A small segmentation model, trained from scratch: encoder moe expert_choice.
Rows from block 7 of the encoder of a small segmentation model, named by matrix and row number. Rows with one number within an expert belong to one neuron, the router's apart. Each number is 500 + 25 x the weight over its row's rms, rounded and kept within 0 to 999. All counts start at 0. Numbers have three digits each. After the name is the row's rms in percent of the matrix's.
Before each expert's rows are labels from the 100 images, of 14848, where the router gives the expert most weight on average: "top examples" is what is common among them. Only what is clearly more common there than usual is listed. The data: small charts drawn from random numbers.
# router: router (encoder.blocks.7.mlp.router.weight, 32x160, trained with AdamW), inputs 0-159
# up: expert up (encoder.blocks.7.mlp.up, 32x32x160), inputs 0-159
# down: expert down (encoder.blocks.7.mlp.down, 32x160x32, transposed), outputs 0-159

# expert 21
top examples: dark theme; grid lines; one colour; radar chart
router.21 090:504505487456464490505531539520494508508506520503496473501483504518483467474463490533532512469502560472486505425506538524543507550505491504465512496482457546525510520496497519514510532534488479536477504496503483496523540502542513523504509517485553551503481493499492523549504539483499470517457487516514522494537479473509465524509493492491466538500453542503493504509490493476485530453440477462519512472519524487506475482523514525486458492461456507481503524524501512475526496495512532
up.4 108:529495552550456492487509526482491493543510485467540502492527501445504510498511535489498537449488480441485537443550453526501532486475528486481468460486514532509515515489548486508489486526519480530483494492499483508488532541459513518468537520493464498478506497496490498537510487516491518500488487536467496504516476482486500500482483482467519492500542519495490521532504522441469538482475526472540466504484528527493502481553521494495532507536508467478511462495482528494522487511462501
down.4 100:454479487528467499478496529510550519493497508487480554506500442493511481522488521521502498493522513506532497490482438518487478502501499497444476480521536460477500512526520474494497481530486536494500517490501502536499504522494455509485489530483521567526479469494490533485495499447456538499457501496495462541505532490507499465475480501446502485510501534531469508484481473514459457533496511499506506526475497470499547490464521539542525484494501496517479520497521535530451512489559516
up.5 095:493491500492496512486508511526482544485541494503492516490492497528487493484475502516510535523482538507488453471554506392480487504492519530479550495523545532482447524484524490509463483540527538479470488517519517484454539529509463490502487557525487535470533509510478521484497499496457504500514501486488527494482496529495523537544525514493491509500474454513524499493494521521481513497439512505525495464510487466500494476523475520497482487497487460506479525492548515466451516487474501
down.5 096:499480554503542502495511485471496509436504492527508514499468477476497474547473533493478522483473482524463495503470505501563513501535495509556501451501498507533488527446522514474486488505529519472452519480488496496483471481482538485531490501504542514500497520515497527470501510470507482495541518572491542515514469499490499521492505472515482543517520512473497477491520464515511447479471502484518473446468506503548538494533559505495496499471489491489512497483553513481492462498509502
up.6 094:540474496525484464495522517488490498483481487471537486475442523517517478532476510484526512492509486525532541559517483495514576508520495499523536544476520500432500489464526514500514491464479467524502449504493482507516514487502455484488508512502519476517460509512513539471576515549526506470505512484490483486497473514498508501511472525496492473480486524496462479512487491506504502514517522496507431447504478521500494486470521512474486516522459527454501478542486461513510524521489529
down.6 084:505527516513487510469510460490515509435500507475484545487447467514473493505481509487521508515507510522516521506463487515515477509534460502527500520443494528469474511506527532496541506528490497488499507489535468521511492462502510517548459531476516497521475486489466553507546513460558487540538472490478511505502482497527439528472504473483487489488469492512523477491510473549466483491503507488486527520494507521480520508512542497460485452503464494473469515531547510470539453498523505
up.7 095:474528537456484506475519464496490501511498473512455508521447529520519486457529482463490493499497499517487475476513467483530464510522496498506570514474527508485511485446468536508482496510529507514467478494527500521560527492529515490535505500530477488505517524499481500467539540545569501499481466486503517512487496472528465520518492473486475531514504501463481496492503432506524520512472505560521521550495501503528463481524484505480509494513484473503499521439522515460502516523496503
down.7 097:483499527510491498463498513493545520498458508475508538500499489483545500498480490508467498499500515535498504532471522460471479518530457533488526558485495466500506524484463530480524478503442487475482512464488497501532468494497486546518497513521541468469536523517482488499509509509513496525495492497510470526533491498535505526486525513486461501472477512525446492476493512538511485493487473520486596531510474496554539496547518508531514464448509514505528489525446484478481490510476498
up.8 098:481526490459496529497463518497511529510502497476530489539516515504455456479542478504487494549496518532500467496486468508546471532518519458475518454483454500497480529477494482479529488526525514515499462476511524478501564490490548506433463491502461514473468531479523516518496512473493521518440489494494514518537475488473521517520518463497518490514469480515517519505498535502462490452482516522511532492508492479517530548516470495464529503514476475549536493471493534482525503525508496
down.8 093:511491524497512516539486513512538499541496473503487527470486486456514526513508478497470481475485524469513486500502442520476469473479500481445520536493457488470489531486511477474501535526516529557518544531489509496511475474511486497496505499508530520497489491498484536549519503538525493528505481493500513499473484491516478466483503449489483481527520509509521416494539484529533462510505507485523508550483468466522489482501528483559480508487499474444480553517509465503468452511497515
up.9 103:498512489526487481506519526464460488508502474513518530512496505527527514500500496499492499507510514534514495536504531506495552469453514504548489508503496553511540503458470538499507528491481488482494501466474391508508517558491537518494489491470516483506459501482536502482537501483500516450535524521486506470528488436438514441488486529504481487483478531477472514496474513479536471499483523478500477478503501502515478503515468505490516525513497538533492473529503476508491558498512492
down.9 096:514510497470520555477459508535512516504505512472500499521527501481477525465505498501515492499542469537495525525474490518523473493506442481462500497533532515478500470468523522493517492479454514492509516478550514523480498503463510490504540515521486476553485454527497503484485462540501488497487487453520503449496549484539494459528506516497473474453485489517527532491463483514493504512553455518449506518461486506464512486454519469480519510498554481478518519494505470501497529450520500
up.10 090:501518500484491507504448423503474513491471500524480474519473527456531505493468484517527480529461476464511494453515484497487458484540515519534475515511525482542509474517534492508464556521488518504503489501478531460487446513542519524563518539498519504520531484470482509533535476471516509514480525477454519485498535501506451511498507509499479501459510523517494435525538520494506510488504470516510488487490516491496452486513530489492496484480504483457517515526499536496548526469498488
down.10 089:458482516480452481491481525539499496488531526567535522486515479519514512525483500440479523518441467496524492494494488507506514480542534496483525555477478464532513495541475466506535528473520467509492503511543487460505477453510466528492519541536492498469553514477514465513505543486493512481493521487517532482468532477480474484500514496474517482492502520515480492492490529472505480526484500484515500518510488438537492499520538499493482460490503517483511561513480539541508497493471488
up.11 103:524454465508487498485529485517539475525467554481442505480522479477514514471530464520534495501501496533487562516499538538492523503511475472498462448496528538491499511526492550460494489468505496494523515514517508523459498497468509508520487488473524529517519454488497557524488483464435517482468502487492506448515519483495480472495493506478535475488483506529536528524461497489518480529544479518503494474489502452459481496488500535486516513506492512523493541508469499526501507477538533
down.11 097:494526498480479469522528549517565491526432500474477476484557534479512511497485534496463484507483489512511507464497536523510542514510499501498473524477534492506495538504454495436544496543466486511540490476437544492517479489460482511523482508518504475479477502503541527534490497491475514497525527506479498519482513545493462482533504544491492537493483474502493516459524514470486487518505482497517488506463526493542494468480506477512436521483503466505481508508460502506493491482469500
up.12 093:516510520478505530510497518520511520527480458517520486473526470531511486517485463527491512487533502459511528476536531493507484488535494518475465483497561482502512509533507469540508472485532491532514516460516514476493479519515510473496530480466506532532448501482492488480514534479463473521513494504468482527499475424496491433504480515485487482535503509477504558491463483546511484517507500510516472531480490513457505457465478534553522490524480527504526481510548524516448499478486485
down.12 101:497505497486475504539489510517471549499490460549464516534510456517486518495525507527482507520491493488527468495514486519499522503538511504487448471484511487488491459579466494534528528443496440565466470500498493488514474502540561493507501468518518505514451498500515485520488518468503508503491438498483529481509489490500517471470473513523518544554470494484484493459482538514477499504519472499481480511517486472488485484495526503498493480497514507527535511511515545500454492480515457
up.13 088:452528545521510472485484504469531459525490506494528493473472494503486484493501542477491500501474493557527458492531534507473476526482505478521518525517500497505489529457556527518485501539484497511486507551492483477501463519517475517538476528500490426466526521469542493488535483493499458488480475506455500513503446529470511469459561504471494478485455516542509463496541541481523474515493482488513500505493496520512522502505518499492505518500469504477512476526477490472538515515516539
down.13 092:505525503492507483508491508460485510536459489541524488514498528464472497462487499519507487489503515545515518482469487520522501514546518476492541466490517491474491484497481516497505587500526423521516468548479501529488480489509482499510475520500477511523535502484486468468458504490519488527462466525497512489471544538512500550514510540519507500503501502536490521508443487476456519494472552520501461445534501461492516497485520486524487511499480475489479508497492479529543457515543502

# expert 9
top examples: items: seven; bar chart; stacked bars; trend: dip in the middle
router.9 093:505507495509540511502507521498475521468520488480489491488534453555497513514466463482491480501497486472494508539553503461473480488508486519517546522514541450489504497507502476481425487498526541474484445475501474504495506508540469516476473480505486489511504556529535530481498531526499526529536551514475465512469536559512530503511482519495481487481521499480463539464510493510515524504511509482465522518517479542508515509467440484508515505516496473502460489469503505527499463516466512
up.0 086:514502529511500479502539515490499502504494543502523529500511513536513530545501527520490456530529465508508478482474504529496512497478525472510500489460480492532517517465456460474495490521542487449517475465497501511451510455496458512505476534512482502496486483512468499480496520519477530477506547522484503513521446483528527488490541500503459456502515477499501528520510479502503490501525524518497501507481518486562486508502509514481467525563505504490505513471518560448501471489452414
down.0 090:514533504480511505482477484498487556482491491485510515499528505520483512509438505503529498514515480522492506527518509484426525508491500550512505503487478470486535489494541503473468525509514479500511476499479479501509492537512504498473466485486519486506475518508551539467469451495503516453503517462467475498512514513519520456481491578499506503521475474522527511509485558489455493504475502459512434501472491491496502545459462501544554531532501492512486470490477505475532548503482514
up.1 106:475517469493536501483485507551459539502491458474530491435529461519483514505507493500529485539521450488495499495471480501453487512526486534532494527537513488511524490530487481499503497505529500521506486511517493519524460466523508503515514473480502540505485471512507515523481440501496569504492553451447487459499505474501495506526500494505525510513505551517450524475443501491504531525530506485496507499507519511527531526503493512501473507493423529533510493488446480516496516487491525
down.1 101:478513530517507484522519493452507425497476527479486530544480500473520484471506490512475519549504517479515463496530532552561518489524531493502483521474507515501520543469500480470508471481456497507477555497464530527446554511484518499496486527526515505492499518493502502494489516503531495489484457532538465517484496516491474521478512467473481500480484474496499437518481536496492434467511531523513476485519490465505474517515508508488490518538552466480508511488514504504476499479487461
up.2 101:462525522457478491535517534489511466508502497448506482500569585504494479526475482487471514474501537496478494513498518538474526512508511495521462490486466483475546501458500510508488474518491482495526570494500499472518496554488458529514498486492483472491503490499485496482464520468485499487496533516525552515521543495461464481522502498535469482496471492531498467508538484492471502486476502525452519505546506479472499468495514522517508463521536460532508487509495498526486486532508461
down.2 105:522530517475455516517545526476530497429499552547441468521528538498488507529502487472459518509509566485478526483435510504510536485513518526507481503464485494515526503520467517482508483500500481534479478472498490488513481472535492544555483493493480536489515531515475479553470485517455534535481479503526501521523496468493479506524514500528479513520504488483509458497528483525509493483462501460458468503491525514508449519522502501487479497471497472478501493506499523535489510484481491
up.3 103:540485516492478508483496540547487513477494487527464503495508513501485466458477500551504457478506505496530565460466455473529529517485499528528543469525524509525479469452497522507517438493517511487500489507501493550486532509478507498496505456519460521498488528495496486520487488546485484489458488512514518489532488518506468485531450503508491538511490505492507488472503475500500541475464511500517518495507493492520479462513486504524499546482475515488499508529517526485484558493410542
down.3 099:486492474534479465462495506480494560553488515488554500503485516498503523538542548527503488491473474483475486546492523504501469519494497497527441521469494511492528527563517498503475507515495453533487503541495525506489493506465484523501504498452486449448459516498513471482495491488509531508495495499464520502475534508503487536501509508504496467539519485490487543478423512455486512500520517476491503488544532534517509548516500492481467498469473512470544471479481482492492509525519503
up.4 097:471497529457477507486500533491492490497487467466504533488447499491490505478522518457500493474483496503483505477487528503527428511531512495471479544439482503492486528511516520508536462479471459493498517497519518526539499512472516503472500511504523457487468528531488524545502508467460499513507463506471525486492519503510532555521508538514478523533445488484449520498485490518494522530501475502476546538515514524506534474521492510518454505538506558505525530473511500449467481488491525
down.4 086:477472483485496484486513524513485469515512481499480475472469547504530486447513518546557498479498488514495516442510477491483488488479491542499528497520502495491502497521490489460493479511530482523498506500473541458475487476504503507460499465557510491523554499465505535486519500547550456516470530498501517452508505443507519470529479513491501519454516487486465513498516494455530487507499524508520502530460519495483508503516494498483519548529523508503547492521544459459457490495450532
up.5 097:522503534468545477478478485479467473567510453472490551516533483521534542468501502480485513492506509495542497478498437514527468467483531516521495465494490509548463492508531502509532543499499491476497488482481483500467462522446533548506503473503465503512517507514514503546518482518534442450475491533482504482465515533501496507480494458493512522511524508538471518437538482521514516493510546503490485495511508472488496496512510502494487503487535495515463509493454509529490511498521480
down.5 093:464509491518534485472482497540454510500485498515520487471519483520518475495514518473516512485448507519516525467476515490509474523507525462506527492502503503507506409469468502504486519519525517464516485484483496498528478527505488497523508452458495460464543498484542492466513508437513509487527492487497531509468531499480496471517484519520502487490534563519500495505485455508517538503463499524516556496533529543489495503484497478481531509515462555524521453495482540500516540523493542
up.6 101:499510539433449497497471485511508510497491474546519519505467516526492498533530506454495491521532483504497494471466488497505481484492525491520496515531472440451502476485526467556520491495465496474507514497502497489515506473543521480489508552513505515512535483489493435454517521516546525512501512483494485495543494507502535498486517507543479493522479523471517499548470494504452503492533473504535487496510469478475538488510466525512440545533511516531479539482496501509547475509473476
down.6 105:506558509490480483517493482476501508484531488529543461519490484487501519467515493447498537454483502540555491515477474438506499514498473474503502493509490477433528540554450458484502513476499460502513473528487505493525458499499507475468460532510519502504490505510548515499480491537525528529534488464528518503528507495465520523560538492489500519514512486475529500511489520489504522546499515484472529467508523495502509519483495488515435530496511513455502451490502487503493522482488473
up.7 092:481442478489512510492505513488483512496485511519448509544476488486554463492514504506498502469469515457463538501452505502523506578476474454461516474513472528538508477483515478555508505514490480526495499511482537488464485515521497521518489520517505517500526502474489480484483473499515516492467454492466502466495502520495484493513544535527522533486474489459524450518535476507460477500498505497495497530542544522519493492486532514483504490499513524498482485491481533561546501478562524
down.7 092:536488469456488495481501486458487485474491500495493503494523519523554474493461480484483459521458447494493499493457502517516505455519510524528499512485517503490506529467447484491455473517516493518517520497503531511464488503508508516481457484508538533492521517497481525492505481499519492506495510512474492515435472522497481450498542504492577530515506518535479522495559532556521505509494514485518525496514475483510489529553498510581505472474493518474490530494497512490460498532536482
up.8 090:497524436483475511497474523509491508507472496464528487475511524501466520527471500453468529517455488476508466502527449506525532505467502488508526514499502482500516483512519517497492505534457461491543505499528496518528525512478483520456507494488482500474451553498499500443503488551472529459484486492511540493478554480492515521500460509464495478497526501507493459479516506519473496504558502524518458554494500488507525481484495491500507515538492478495528475546480546565518516514464506
down.8 091:504471520530513492439489492481486522461479493555545551492527457507540504494491506490508480499457440477499529483498470473486534475511490537528516524518477490537483495503511484473534468513513472486509513506456478512447485467494479518459514498493491505514489474474492519526513536448512474471481511509465506520521458496542485499448507512518527494498478508469490528489534503504467458508522490494515523505478485560518508498553508504521519489484513549512489535551501508483544523514457508
up.9 095:507510474496526514458531519520487517490473486482501508489547504525502478469470481471519487513486468501485491474521494466442525520492448486499515508519508444491509506507495513482547511483498518529508470524507499520491498489492521495528517512505508468466523497492514477532528507515471506504526506482500500479546495529445500497517474454519499494512528526443470528547443485503465511496531522488562520480529561480519504566459453527471463495467462525547493522508497481506509521530514482
down.9 091:492515523485522522499489518568488489478526488509517544502506451524498514493523487463516506509511513513475453537520519471506494501510468491480549475487479476509489521515527506502481496471503529476521532495497483507467548521517553488470504455500516523513464509464484473465492512465523478499554486511495512520477565507499472540528456512508492495532498470521527484458478471508476458507519505500439518516507485526477482508493519489490533501508512447481477417474539504470478497503534507

# expert 3
top examples: dark theme; items: seven; stacked bars; bar chart
router.3 089:520550464465486528456483521565476534506516471491469497507526508490494519467468488518508461505507455483498461505490468529464472543445464485477503509512488522521493485496479528541497531519500465530522513502530524487529489525512515507506498520480496537502461467527500477495471478520498499484456472474497520460460531466477504471504473459538474521513499530499483525498484492507471525519525463480469530506454533490493538476485497514505508464499481522530540532503466507529501531474533541
up.0 097:496490443506459496470499462517515507501499522529444504461449458504484529523493474510524500497472470528492533530516479471515495492515504506510472523483532483486537483517520512545485493494462510496477501511484505530470494432528504472499507527517521514515517533476474488523535527485509545525526502510479495503469522472536500482476490492494521449502477525521529549535491466474510495529540508525498441519523468531509478502496538512459495511522455544422503510522493500468494496508498524
down.0 095:470506456481478471548470480510515511532512507557479513529521494497495502559467502504469491468528494443548481514481526517515518493508522512506501557481524483504477515518487529494493445497484535498460495540518509543461522500479492504450521538522525488454468517507501460505463504517506525519508463498521502486467544516442510498469516497494507458499477484519499474507474493506476514491508522515503522530532463442515527506485517519502501462478537469548501498520494486536482463484520495
up.1 105:511530514490466572484454532464498522500503480518505483497488515539510519498518450463486505558519495466565534508549503523502475494517470483461477464497460516524499495445542443498536492483529478535489538533524535495476505512505491501492510517519520532460492479487502477491469527499467452487496476503526503502524490427503526506492485481467469449522498467500537504514499536489483495500499512508533505493513466487484498497479525485486520495487560508502488503521522521515490486511528479
down.1 110:519442502470510496499509510502462483493512477526535502516488463537437471498489502501542440465515486458495480532496519487537492524491482473516551535468491523516516501503499493553486507494532485493488442531517501489542497535504479491516470460491477438520470511471504542460516525520519505528517475528504503525500475520525538514452542519497479520491516530464468506497453476510509498463505517491510507495531459522477474513517551478509501488484487513523488455494513530487511494522543497
up.2 100:486506507533508512525494566502527450523499478473499550565522494502505488494508466487499518451498528449520517486478502515499513480475518464494526493508515472499538480519515494487537507464469500485505503505499442505470478498459507497537477477471495464502481529491505512516547458484520524517488526499508496497483515520524471466522470546486500488486491529488454525492505449516489473499564455476493484559496525560500502495493523497544487481468512507459494491552501492507479506492548509
down.2 100:512484543502507518521506534518496470488446499464498484471458467489506510556496527464494486473506460539468546466562513509529500497462470489461479512478489483508494492472494483512520528501500514458540495475508441505493535523515536491481518522457509505550509496478519464527533562481519484531496472493536543472517469488544518484499476516539488513502498494485466475481492441491509512502506499494453516500533542532490504522498501514508493487484501525471457518508487502498536498483474533
up.3 098:473499523499512526480529530476478480496455460524479496512540522512462484464510532486442487468476487516490500521492489485501466476504509498484556492482472483514526512455506544524466496536493530494489490544503477515548503504505472505504503473484499469464493535528527492485510498555516528528517473505501453496526501518509473518505504448546466532507501462532495509472494484503504460518508494496506572490536487522531542517525484502510550506510515466477520507461521498437480527519497466
down.3 092:484484504465502488481495516479542476491484536522470496537526472468488540479466529481522481504502498557469481526467518472504509529496473456474509521493482521493516501507455528486520497488475458503503516477474496483533490491434509507493439490498521490504516504487502534505495505509451510475489585506506474500466532511527506536521490503522549540473501493507515516480515551502516481521489502500531543468489486474558462565502499503515505491511500501501480475505429488521482474490490471
up.4 110:518520495513513511482540506496525502483507463456503523485489472473491468517518495527496510512526536509536492538488516475481525512512483488482512467451542455438509494548514510504521511478511521488523478515522534509495484505457484476489487474525530475532506492515496516480530500548485494521484498472456517555520514503540520498504521539440495482503503490512500505499502488507510523570503465487479481477486511519489517457491501499527507490469472490531503444513554400470498474503526505
down.4 103:476519525522528537502551506437530550483513498496465501472512504505506511518469498500479482479531488459492476544496491487497500501525514501498477488486478511465458564481525502491481498546576527465524485488466462504488481488466506503499481503508526542514484525500474537520485481477472504490524466522515500526490544493510507500513487461530513542497446463533504477484502519517467495503475515458487484453510516499479537520493508495546453537485496473488475501517518498508548443492499521
up.5 100:479462503521524490471510533449524433487473544512520533518469451514472500493540498481512523497504483506520436485484470459506501502517512462467523505510509463545530558498512543468530508526518491480535487543521454483520469497494489490511466485494506466480517513533500509479504475471448525519512504524484495535488527510529502527483478535530476482485493546527507501497508509494490433473491494563515466515513502480525505495509514511471477485512491517485527467533515491511531528492504520
down.5 099:503502470504462528478519471513546530543508525501472488469535484515500482490494488509522432485512494499475521480504453531405452511487450509519515460509475532538496492498497496523485547504554502504502504494533432485466530491514501516526527530499498534527507474478474529522453533535492528508490517492506485469492537491507500524485511470506484531486513481467500486498507476534488532469515512491517495500520465486509517542461495472481488484506526488513469530475506515522490502503558518
up.6 088:500478491499484489492456489523480543513519499497521445528491466529496495478481507552524483485470502502468500501500511473444485464514477529463475499495524496526539518528527409494464516497537529509498531476481480492486470551533485497475488484492492498498552497503455518468518494493495519511525533481451518493516515529519525510466518528493476496503543494464459543479557525473530536513470508498503490528495499557509508493506491484509544493505496533465496476475504507510507516533461528
down.6 088:493529511495523479537511478494510466563498532487510544484482542508514524513481489453468508508539523482518437502519544559519490514488511506527490479489517537519503546506481465474490540501505510511483512526482516489497528505489525487516520521511476504462457490498517528504512503541483506485485478515547482506552509546491503528495504509490511465514450466509520490519488502487496454482471511542516450463472502441539495520514478500503458520472465483491483500497472474484480499502485425
up.7 088:496523494470529489488505473528493530542529476470579515498505538512517527542502508470506495493535472508510446539530481462491499495467491505470490480502477507527492515475499514513498570537488507489458500511510493470509532506539515488467516500483476514456516513476487428514504492460481489474515501538542494508505469537450523498482513471427510482522515482524504494487530523501458522481498489477495560467534446494472512496519495483521536507468524507502494486511516498495518504506523486
down.7 086:488526544532480463500515509498512479491508473507514495515489513524523503479490493501519465487494479507487486510463490513485484502521535483523484547515490467488483482499505477532468468531478477506504510507539512486490431471523505456472497533513485442546469505510543462472551497518563481486533509508528529513509490457515497469481540481522496527483532485475477466526473474553476459480498495534499518495502503550511482485513470523489446500511517564485492520462504488469519515517454474
up.8 108:513508489482516483504482504539457510513514492503479528518519499471488528546505436479510500488525541458555465547532543476543507485525550450505492492508477521478509480515477484530495534452491515509506468510501511490505453506497535506515521494473471536436473553449517479491486519462485491466519449499515554505495482485479458509509519487503478476506476523511532468538472490520464491497518490480513502514522469532470496520509524513500475481507512531479462470500468483502521509510482499
down.8 106:530515455439503496464441472504513507517517483503504507476492517493474505535488477468493531476484508501564490494494471510498491523505504549497464478526528536535501524486483479530485528502494502512470472506519511495527525503525515495474537537459500527470497495488515518477491497519509527447493481483476489502516509517497543574490457445541502504542570474490540511492476481500453502492505491515546490498505473526479511509494476472459508509497503497502496448501446512508506523495540462
up.9 093:514523546534489466463504502510530492489506477501461479467501502473530465494498548487436491474534532501512495474475498503482489494502510498531515540511493470508537472499460485513457496539473494505502494513473480546536469495519491529473451489495527510472513530482486489482489460519527530560457499502523476525484493532488515514510489499525533546511492516467520499496534496465513474476469470493501494513565491521539484513498478474499472542498465483456518522515500439521507495538481547
down.9 092:551512490553507490522506514469508488497524487484457480480511580509517492503477522583479478539545536473510520520506462508498495534476488487472439487511491477532508479511513478513495482447460457489502524478498496499542512532499466515503497519494455493532494519493467480504506485529532536538497508495492486516503480494511508516496545485504492537534516499480502491505547462482497538494538503505495455491500495498558516483461473524516484463454518484467522476495471520480492514486480501

# expert 11
top examples: horizontal bar chart; dark theme; items: six; items: seven
router.11 100:463463522520489537510460472576475537472525503496518487502489480523494488449528478533497539522516493523553503486484472510502502527530471532513516504474468495498465468524497512502542543516512497502502493462518537468505466493460493478521550480486504473507480457498517527504518476523498501469511470479441490448500555491457516476507513460467484527535487531512497501488492500489509495482507503512530472459490532484546509508477500508465469504501501529548511505521476509482477537514458502
up.0 106:458507549454526487530480512532520508479515517465541526520508507548463536495505486500515535506500539507530485480489535506509464490488502483472520540483482474529469494473526519476516536499515480466503490461542481510504481492540507495539555479435550509471531459457495528485516500477525507487466501506516471491562528517493531532496493510499462502494480526477477485501475505465502473467484501486510510474471498515519523533527459514458471511458521515530466502517470468495513503480489495
down.0 103:503485482492469470480528493489532526436483484521542505543474479525520472524485550516519491491509472471474516475514526486498531497476514455476487487519503514489547485509472479472469458520488515489521542524516471534515490498492502473491474487537503495525463527562468484467522493551479442487544541477499493531468487482492500493464481504521507493505507446475517562478534538494481515542540511495526506540508524494504496484526525492503497516472501514475487510470537500493543496471518490
up.1 094:496502546486495489510516498521448506521487487510499519540492508497493462523518532455525498497507532449511517467479475504484513488503505452520543503510482487510495480502537487503486513482448519504507499489513501513526491456498496470491487485483508425441479524490511494520523513490509558483523493474484478487522515516501481540526468470559476518502521502450513504511499474493492487492546502530548547497539477583515483525526511526493490481487483513496507464466498521419488495501485475
down.1 093:483491525469500500535520569500511532583494480522479514529485500495469498465552525502519478505478491535469474532510490522465474535491483522516505469481479501511491501502504516497503511483535476491435477512489500514508471515473519470508484536500532452473489486493488538516496494495508519530488473495477520500536499495588539489517504519520493504459470498496454508497461483489512470511527529495508490496496488513554522513473494477517520436460530497498512507462496476459505500455505531
up.2 110:487498543475535484497447521541508515507499467522481476512529502504488525477518445513520507493524514516526493539502490488535448459500546456507452462454495481526481458469524518492478531479521511480503464448519500493464456508466493522500568509544507521516534507474514507505538513497509534470473476504449489513515516527531487478507480526469497524462481529500469498515517494496487475526487458500520495508527474503524539495499484520504476530481520463480506540478492484483532523483529527
down.2 119:552479485498473493478530525506523559488470507403472529511510523496534492498497546513468471471500524507483461486483477482494512539494484494521482530502486506496482495521504473528512474537529531484500484510498520479478523471516436534471513487465506538471469537511498520536493527467531497490519534506465518537512430527467480446498472477507502489530481501488490496496508492554480473507496506503525498517485498512509520485513487520528480461532473526478518510517498502499458503519536541
up.3 101:492468497488475521520498518536460481520455511516510500484484484496484490466503483560482519527471475479524462483503567498493497497552515517476505510495478475498497502453530529490503479483497489554495473526492562441487488523532533493489508508519489463495507508522508456514513482505507442469462521470438508484493561495480473534541501506504547500494492542529518535524448526458486509511506500481535464490530507502493505482525522519487499496513482495508535472512504492514508544476498468
down.3 102:524489504529518472493535510446476427504507509480483505488526529464507467534501505482482506473515491518462514510533524511494521475474525496479464496493515532532539505499487504510534546510531482485509561512451444476480528525516499519509489488452533523505526492504493483511533537457516506530477523533534496525512489475495515529478477478506444493496512490482466525507498473543510452509535539510468491462519510546471466520507491507488520451520539517494546505495525517475489503489497466
up.4 098:473488489471484489498492483542516553485490479511466452538478494499504515476517459508492478491489462514491496510526515513523473500522460479488480499491466501468494482503463516491469523486483517552506506516490523473534489449529480513520507504524472533505464521495511497549485502475496495497487496477484506526462496553490476477496496511529496508507504474579519477484506515514497502504512473567524498521528500502509515464524536534546541502481435475480526513467464532522523466495509581
down.4 110:508496498465452506501494505507452521533522469513512467528535491530575486519481449489514497468520507504492513483505490530496523505501480474469499503467492487502520464499508498492481492473492467537506494480534529501499502505534504515466579470477496491524509522458558484550537498497496459476514465486481515475519476537490509480501464551472484479550521484497494487530460458537499501483490526481518520517486512462506536471480534513533534466483507490485512499503454548501487472517526501
up.5 097:491490503486491460497560507527541475482480518502464504492497512548534490454494527473491434467517528499496496496485509470515500485490501490541561516489485535507508446475486517482514441442491509475495525487489497510490496501467472504539508523522459496502481490497512524527546495509508551509542515483481494481529499500502480478513520471492470518515483493491476492509455449471516529524496459534555581521500525491531506515527509532498467511468502512486512521518500528488462476493502509
down.5 096:509508504559462497488496517498526520495486510490456540499487485496546455486475504478498470485505501495492517472470532508538512530489456519493574535533507504499453494524479518490523485500510498498446497501516488490535537516525439523518457549461480473485487528494495489469491541522510520538512466465496530524492495497505519456463474497521502526504482537472492458499524487503509492438500486552544501546517517541539481525500475489521465494475497486507514486509489524514458513495487499
up.6 094:490469537484508530514441527478458495520501504479504519542530422541465500464474475498474504563535501482544522497486529539511494529486522489481494466513526485480510501501526499500504501489489503486550523493503504517506496520535503545453520483488534532458483508517528532475531479487505480488484503467463476450523509539477506502478491527501491447495487514471503505508475505477518500498504528488503492522492512491502532482473506481529521484522432508517490511529467539549514489483451458
down.6 091:457512525494513503482472473508518522461539509508533484495520491503472522489484486524483513500509486499518510518508478512509514479470487518509469551545473494509474526495513493507513485479495473560531520530518449507512487454443499498508513551496458496512530524542479481544537518463495509501503489471515486455492521476531545507453557445517496552532482484498517521505539514467471491461502503489523527473492497474517514515493541519516482557482501495495520533503470531467496478511447502
up.7 101:492503502475522486496523494497499492477540448495497506457502525533482469532524455503497488527522572514492503511517535474474489457489539498530518533534543519494492502482502504495523520483588485508470485516494491486493462503514477492525516499505510495478530495443508502475467515492497537473521486519491510486506499502433494530534516512526480483492468498493483456506493514519476560488479531541469493506509459495464534495463464523501433533521506502538464491477519482480485495506474530
down.7 099:494497462492512478493536469471484494486558519505546516434528503529494483462465465490516536494518520482515520507468475477502524510525524514507547507547510473474486478385503507515480484487504504494472472519502495482493512518526530523483513480499500550538531464511513474461500482492485455482487524526514506483483505497469512507492525487493534495493505498520467461510504502513518498500458519523537516501484509502464558500533462488490468533472468518539480482492502517507498542528514467
up.8 095:523512456538475570492532520472469566476507492479516502503529518484516465480502475520505500512502486471475534483504482443488525533530524458514487464507537533495481464468506512517490522488510535523494499512531505480494530520499495491533521469529465470470477500551482482502559485527526486446505479467463496496511530504446458478506506503475505496506512508546487453529510488455457501506506495512510491544518543462513471460470496485504494480509463482515508506519492514504509531493490512
down.8 092:506519449551480534477499443484448545527496487511487516468503492438499492488506465477551477531467485559471530508495467489476507486515513539513530488504548543515480541514495501530476557505500473522513483525494502483516515501503470489492488523502461504516489521517485478506556528501521530488472475506526533524462499515499536506446488518473508472466516475501511496511535484522484501547513464502488530549518500530507507472498513483514473485492527492464516483514511541507483457497523514
up.9 098:505532532498509459467510482484518511522499479489473498515471508471521520501513525516511515528530508518494529457455441511566513530516505493499487477491476520468453464489477500552492480479456458519471514455503564487489511493487525483476488530532558528515465495491520462544525450512554457493468476468494503504505484489498482463538521472506533508514507523523496505479526504548487546513484471495473505527463501517483501497494529489509521491506480504485511509474464502499466525513533489
down.9 101:503551506467536498549486508544453498529528491554519509501509499468484502516488497493493498534497546484499496514505492514502514518491540518492501490482508512470497467495532535507492525444511502472459470451498507485455498452514536521541504520523472475542495477480511493505480515510496470489490486493519526419479481482521464500527507499488483463489504543460485528486474489509540519511498490489462501482494526463467539494484491484527493454487514493549492529474485537526485554469504452